config.yaml
rotation_deg: 10
widths: [96, 192, 192, 192]
blocks_per_level: 2
attention: false
final_lr_fraction: 0.01
Rows from block 10 of a small segmentation model, named by matrix and row number. Each number is 200 + 30 x the weight over its row's rms, rounded and kept within 0 to 999. All counts start at 0. After the name is the row's rms in percent of the matrix's.
After each channel's rows are labels from the 100 images, of 14848, where the channel reaches its highest value: "lies over" is the class under the peak. Only what is clearly more common there than usual is listed. The data: made-up waving flags.
# conv: 3x3 conv (model.decb.1.0.conv.weight, 192x384x3x3, each kernel summed), inputs 128-255

conv.83,108,159,233,209,220,201,196,208,223,178,205,201,152,187,166,213,241,204,215,237,203,183,190,217,185,203,230,190,184,199,174,242,175,237,241,229,124,210,164,291,182,188,232,181,203,214,205,224,166,221,209,181,176,208,207,191,240,168,201,199,182,193,264,200,211,166,187,237,187,106,201,207,179,227,198,194,154,188,208,194,227,225,229,212,142,214,180,206,211,145,169,166,219,223,155,225,205,153,198,161,215,197,141,183,171,188,219,162,236,200,229,182,169,221,220,158,160,211,197,149,211,141,239,181,198,207,221,123,242
lies over: flag

conv.70,089,209,262,200,213,260,204,166,176,206,227,166,192,190,206,167,213,207,203,237,193,163,168,214,251,244,183,214,229,226,177,188,214,192,205,204,176,217,155,179,231,223,210,196,168,170,204,241,167,180,202,163,214,242,186,207,187,218,182,214,168,196,214,208,222,181,216,174,102,174,213,214,202,148,222,199,199,191,117,206,230,193,229,213,230,189,189,251,231,197,207,201,179,238,193,200,194,227,222,184,249,171,120,177,224,180,234,162,218,215,215,244,166,221,238,186,185,256,185,189,205,239,253,175,161,109,204,133,259
lies over: emblem

conv.160,097,233,205,197,216,186,133,191,193,189,219,223,213,203,173,174,227,170,194,195,197,195,179,245,170,210,201,202,188,210,180,219,188,228,183,174,184,199,191,211,224,211,210,183,192,223,178,207,146,211,202,201,223,224,193,169,211,198,209,188,201,212,202,181,208,208,236,230,260,215,189,195,198,161,238,202,235,246,148,168,316,250,189,251,190,226,173,151,211,163,236,213,155,164,225,198,279,177,198,181,199,222,214,163,174,214,89,177,203,173,183,190,246,179,253,184,239,173,199,255,145,240,192,209,168,142,153,213,177
lies over: emblem

conv.65,096,173,211,177,199,228,224,149,221,177,190,216,192,169,154,204,193,253,223,220,218,198,175,212,194,209,226,200,192,173,198,199,171,192,187,229,152,180,184,241,199,192,234,230,184,199,205,176,192,215,200,195,144,177,193,190,233,182,172,199,212,167,235,205,190,209,223,191,203,137,160,208,173,252,169,201,158,197,178,201,235,263,178,222,174,246,159,161,212,180,237,159,203,164,171,234,176,171,138,201,259,162,208,221,220,169,197,200,169,162,238,182,206,231,205,259,197,134,196,190,211,213,129,202,210,204,206,171,211
lies over: flag

conv.143,072,191,221,193,169,188,231,222,203,169,196,154,232,204,255,209,279,210,177,199,147,182,234,182,256,210,128,233,206,232,208,234,215,202,199,184,214,196,186,211,220,214,219,197,160,241,159,265,156,205,146,159,202,167,196,178,130,208,183,229,168,204,182,226,264,184,189,187,201,208,215,207,208,210,211,185,213,206,185,203,198,196,195,237,216,196,206,208,210,179,163,184,218,193,217,179,204,223,186,225,189,182,213,214,196,176,210,179,224,202,210,204,187,196,212,193,196,147,230,173,209,195,176,182,203,214,192,206,215
lies over: flag

conv.66,089,196,247,189,180,222,234,141,269,208,236,178,215,175,153,170,227,299,164,227,260,213,243,248,209,173,175,256,195,258,215,193,192,196,231,173,219,202,194,204,246,138,204,178,129,176,228,112,141,231,190,262,99,221,182,180,219,193,112,220,195,168,236,191,161,234,239,202,223,198,211,169,193,209,188,194,209,208,208,196,180,218,191,233,190,201,175,193,202,187,202,207,192,163,215,203,199,179,217,177,219,203,167,161,200,207,182,211,183,207,197,184,205,196,226,236,220,181,205,202,205,198,200,178,196,189,177,213,212
lies over: flag

conv.54,099,173,217,188,181,201,183,207,194,210,194,222,201,202,152,234,209,247,235,198,176,215,182,211,152,168,187,141,200,228,198,243,174,226,180,197,118,217,170,250,149,202,170,184,142,193,205,167,208,239,202,154,196,165,198,196,231,188,175,187,202,215,217,196,230,200,188,224,154,192,207,221,219,211,207,161,230,195,160,211,190,216,169,208,188,161,247,174,200,179,208,162,196,191,185,200,171,186,155,196,185,157,253,154,127,217,257,203,187,186,164,133,174,212,210,234,198,226,195,264,193,197,199,198,217,123,181,240,158
lies over: backdrop

conv.96,093,207,196,177,198,168,205,197,236,187,200,186,189,185,207,217,195,183,220,220,217,234,227,183,185,179,200,227,191,124,188,186,188,203,229,237,221,214,196,239,213,173,174,209,172,204,164,187,209,223,169,227,214,213,210,222,227,201,200,181,185,191,163,185,176,139,175,214,190,233,180,188,258,140,203,191,176,217,186,192,250,216,167,243,222,177,188,166,203,130,214,128,186,261,201,119,169,199,174,273,151,221,191,242,168,185,186,186,137,163,183,168,177,202,181,217,198,146,142,203,181,216,211,171,216,223,248,166,193
lies over: emblem

conv.185,103,142,208,149,208,225,147,173,255,98,199,190,203,154,225,211,194,272,134,210,148,232,254,197,197,243,199,264,205,212,185,160,201,170,198,207,248,179,214,213,187,187,213,178,198,240,230,251,198,203,204,252,152,178,147,203,140,173,176,250,168,185,183,170,153,209,198,191,190,149,234,212,229,144,206,206,168,238,212,202,230,216,221,220,226,250,193,192,215,159,239,198,176,228,169,218,211,251,239,204,195,156,209,184,204,174,252,186,201,173,170,192,229,262,223,205,174,188,218,222,186,213,210,246,201,221,209,207,265
lies over: emblem

conv.171,112,216,249,175,218,182,118,193,220,110,203,166,225,143,263,161,249,213,235,207,227,210,171,179,214,188,204,234,192,195,207,194,183,216,179,231,210,211,203,211,237,200,192,128,189,201,156,288,166,158,161,129,234,247,207,216,182,203,236,243,202,196,196,186,158,182,240,236,199,185,176,144,194,136,224,171,207,195,218,172,209,205,247,155,213,136,161,204,190,223,198,192,147,179,138,234,178,208,177,160,214,193,170,217,213,146,212,158,195,212,186,217,204,162,230,218,157,209,184,215,178,243,215,186,206,154,245,202,168
lies over: emblem

conv.161,093,173,239,182,228,206,191,219,240,236,201,213,183,165,191,202,178,207,203,171,198,229,205,227,166,226,233,148,227,247,162,250,185,218,164,194,116,183,189,215,179,198,191,207,213,189,245,183,215,189,197,178,225,192,182,231,230,228,194,197,123,236,218,223,194,208,183,173,212,223,184,175,234,172,197,182,176,224,214,162,150,154,177,208,141,148,212,224,193,206,152,198,206,205,217,246,191,180,218,187,193,225,197,178,210,128,239,135,195,232,245,212,130,202,167,165,189,199,216,224,196,133,240,225,208,248,224,203,188
lies over: emblem

conv.42,101,208,208,208,151,199,179,202,271,216,144,245,215,170,187,205,221,192,175,207,184,207,224,273,186,173,206,189,162,171,219,221,202,200,241,191,238,198,194,249,245,163,219,218,190,227,193,206,217,272,168,161,206,194,204,212,206,214,202,173,188,160,168,169,215,176,201,172,165,200,190,176,177,238,205,209,232,152,174,193,211,172,152,150,232,186,208,104,200,287,147,193,196,218,164,199,212,199,169,162,203,178,230,243,179,246,214,198,229,195,182,262,255,204,185,191,176,186,184,192,171,185,230,187,131,272,140,209,217
lies over: flag

conv.35,091,229,217,207,192,218,195,223,209,245,229,200,208,222,178,146,222,201,204,213,208,171,197,215,207,230,186,198,232,229,223,174,209,216,190,170,218,195,224,153,234,195,256,228,193,166,203,217,125,177,225,226,212,197,195,178,171,270,165,198,182,221,170,181,207,229,199,210,168,298,206,230,163,181,183,218,246,156,192,180,189,180,137,145,159,181,203,185,171,226,195,252,208,172,146,241,143,194,191,165,270,182,163,204,144,144,240,210,217,185,214,199,195,174,156,87,174,217,195,217,228,173,222,164,212,174,211,192,177
lies over: flag

conv.118,110,240,230,175,200,177,103,179,188,152,218,204,205,186,269,213,219,226,159,197,206,201,199,159,185,197,196,181,181,242,171,198,172,216,179,188,219,183,186,162,196,195,181,215,182,229,223,258,199,114,237,186,278,205,169,157,208,227,167,188,253,183,179,190,212,155,196,212,183,181,180,205,154,228,199,187,161,221,172,213,204,230,182,190,212,165,213,194,187,157,166,191,167,147,222,163,226,189,162,189,260,239,226,148,152,175,185,227,245,170,222,211,198,208,200,194,174,191,211,156,206,193,213,193,198,176,93,183,170
lies over: emblem

conv.85,094,217,173,208,204,202,209,186,194,175,248,185,202,203,182,197,194,215,165,221,222,166,258,208,226,247,191,185,203,226,213,189,183,182,191,167,236,187,223,163,209,196,268,206,211,188,208,222,168,198,221,225,165,195,184,175,168,234,193,191,178,238,215,192,226,182,159,188,234,144,217,91,142,217,192,169,189,239,174,219,240,228,242,175,247,176,213,225,203,202,123,133,131,233,199,215,181,160,159,181,202,224,167,203,186,229,157,200,165,203,204,209,215,197,241,188,169,190,216,170,174,203,222,216,171,250,243,210,187
lies over: backdrop

conv.23,093,225,223,207,191,210,146,187,174,184,212,228,210,186,211,229,216,210,164,212,154,198,216,183,189,241,214,196,199,217,205,163,203,182,200,219,248,178,184,135,219,213,211,172,174,224,194,253,178,188,207,224,235,197,205,211,187,204,195,161,233,221,188,194,214,215,205,234,233,144,210,185,177,265,191,201,170,160,218,168,277,149,200,207,216,162,111,201,191,123,180,222,183,195,242,160,166,211,178,159,125,223,174,206,159,199,168,196,171,174,95,141,229,170,211,161,211,188,167,202,164,182,154,136,222,300,174,198,167
lies over: flag

conv.165,091,131,185,129,232,210,241,210,220,263,208,219,210,159,214,217,182,231,241,197,172,232,210,208,198,213,194,232,188,185,212,178,180,210,207,215,222,196,218,202,193,214,136,188,207,212,195,138,234,211,153,211,190,184,192,214,165,174,230,198,193,209,188,170,210,174,205,219,223,210,182,246,170,218,203,181,164,215,203,162,231,191,166,153,180,194,141,168,204,245,158,178,194,181,180,226,194,175,191,151,187,216,200,281,165,186,144,210,192,152,189,168,186,188,159,141,169,175,175,225,170,116,207,192,207,227,193,189,211
lies over: flag

conv.6,092,174,218,178,207,200,151,185,201,141,183,213,219,174,234,205,200,187,241,242,203,162,205,243,196,204,174,188,214,205,183,225,178,231,207,210,163,212,185,255,189,208,175,211,164,230,204,250,181,227,197,213,218,192,201,204,222,178,196,198,213,181,230,186,220,169,233,237,216,240,211,187,204,235,220,181,220,147,145,148,224,231,224,247,218,189,110,179,198,209,232,165,184,242,224,198,167,203,171,212,186,190,120,195,222,215,166,171,118,217,184,171,203,173,215,261,128,169,221,227,211,238,229,168,213,178,281,138,213
lies over: flag

conv.139,102,192,217,204,205,236,159,205,206,183,169,209,188,175,181,209,207,212,213,220,214,206,169,216,165,160,174,167,185,186,202,198,211,221,180,185,180,200,214,223,195,202,181,231,187,185,216,175,212,184,190,187,225,188,214,223,211,206,200,202,196,185,192,182,221,213,154,203,189,166,215,203,218,167,151,180,239,201,208,231,152,209,218,183,176,171,203,267,195,196,153,172,185,182,179,214,166,196,202,200,237,154,182,186,216,213,241,162,117,196,211,211,176,200,143,198,144,229,183,231,202,139,209,229,217,190,251,211,230
lies over: emblem

conv.16,089,185,199,188,157,207,177,197,213,210,164,227,235,200,161,178,205,215,190,194,190,212,207,211,191,168,176,135,167,207,241,199,199,194,207,199,166,179,210,230,178,189,172,171,195,176,192,171,207,226,197,167,223,181,236,209,210,200,199,185,210,177,173,201,198,195,157,134,219,209,192,164,228,154,198,169,186,250,212,211,199,186,222,176,158,188,224,178,204,207,206,232,204,172,208,268,257,216,251,173,222,213,177,216,210,207,125,149,134,180,278,178,202,192,190,197,153,103,165,256,241,212,184,203,168,149,230,206,184
lies over: emblem

conv.93,113,220,185,178,228,178,144,202,232,128,208,164,210,187,234,203,198,197,218,196,191,190,189,191,193,232,220,244,204,208,188,180,196,161,206,218,239,195,189,175,194,202,216,202,215,199,184,264,180,187,201,201,189,211,190,172,204,187,223,202,196,178,244,193,195,177,209,185,159,163,197,222,189,157,173,198,170,156,208,192,230,182,217,210,228,156,180,211,184,243,91,202,235,180,228,195,189,209,215,216,204,279,106,247,228,169,186,193,210,223,237,203,254,189,147,179,139,181,234,174,179,131,256,251,174,172,212,127,214
lies over: backdrop

conv.67,080,218,221,233,218,204,196,228,194,234,218,204,197,154,174,204,229,183,234,211,211,174,189,218,213,221,177,163,199,227,162,229,182,194,207,165,164,213,165,215,192,229,186,178,196,221,211,162,209,213,204,156,226,205,212,164,231,215,201,216,213,233,266,220,226,187,130,165,220,160,230,215,167,210,136,198,169,212,180,180,210,163,198,176,121,219,148,203,199,176,199,190,263,185,189,226,161,180,190,204,310,142,195,156,231,179,202,189,243,180,241,199,144,191,202,211,228,235,184,178,195,194,241,137,206,248,153,166,196
lies over: flag

conv.142,094,214,196,214,215,187,258,177,216,219,194,221,207,207,200,214,180,246,197,173,192,216,190,162,195,192,179,213,184,193,203,191,184,137,194,227,230,197,201,175,183,194,235,160,180,179,200,182,214,181,185,157,192,158,187,182,230,201,198,187,239,208,200,176,205,203,147,205,164,222,178,145,183,214,218,218,162,210,111,229,146,207,240,208,208,221,217,230,216,189,211,114,198,193,188,232,196,207,146,132,248,138,136,247,219,200,155,193,203,209,147,222,212,171,234,261,199,224,225,183,187,182,192,194,154,244,218,143,194
lies over: emblem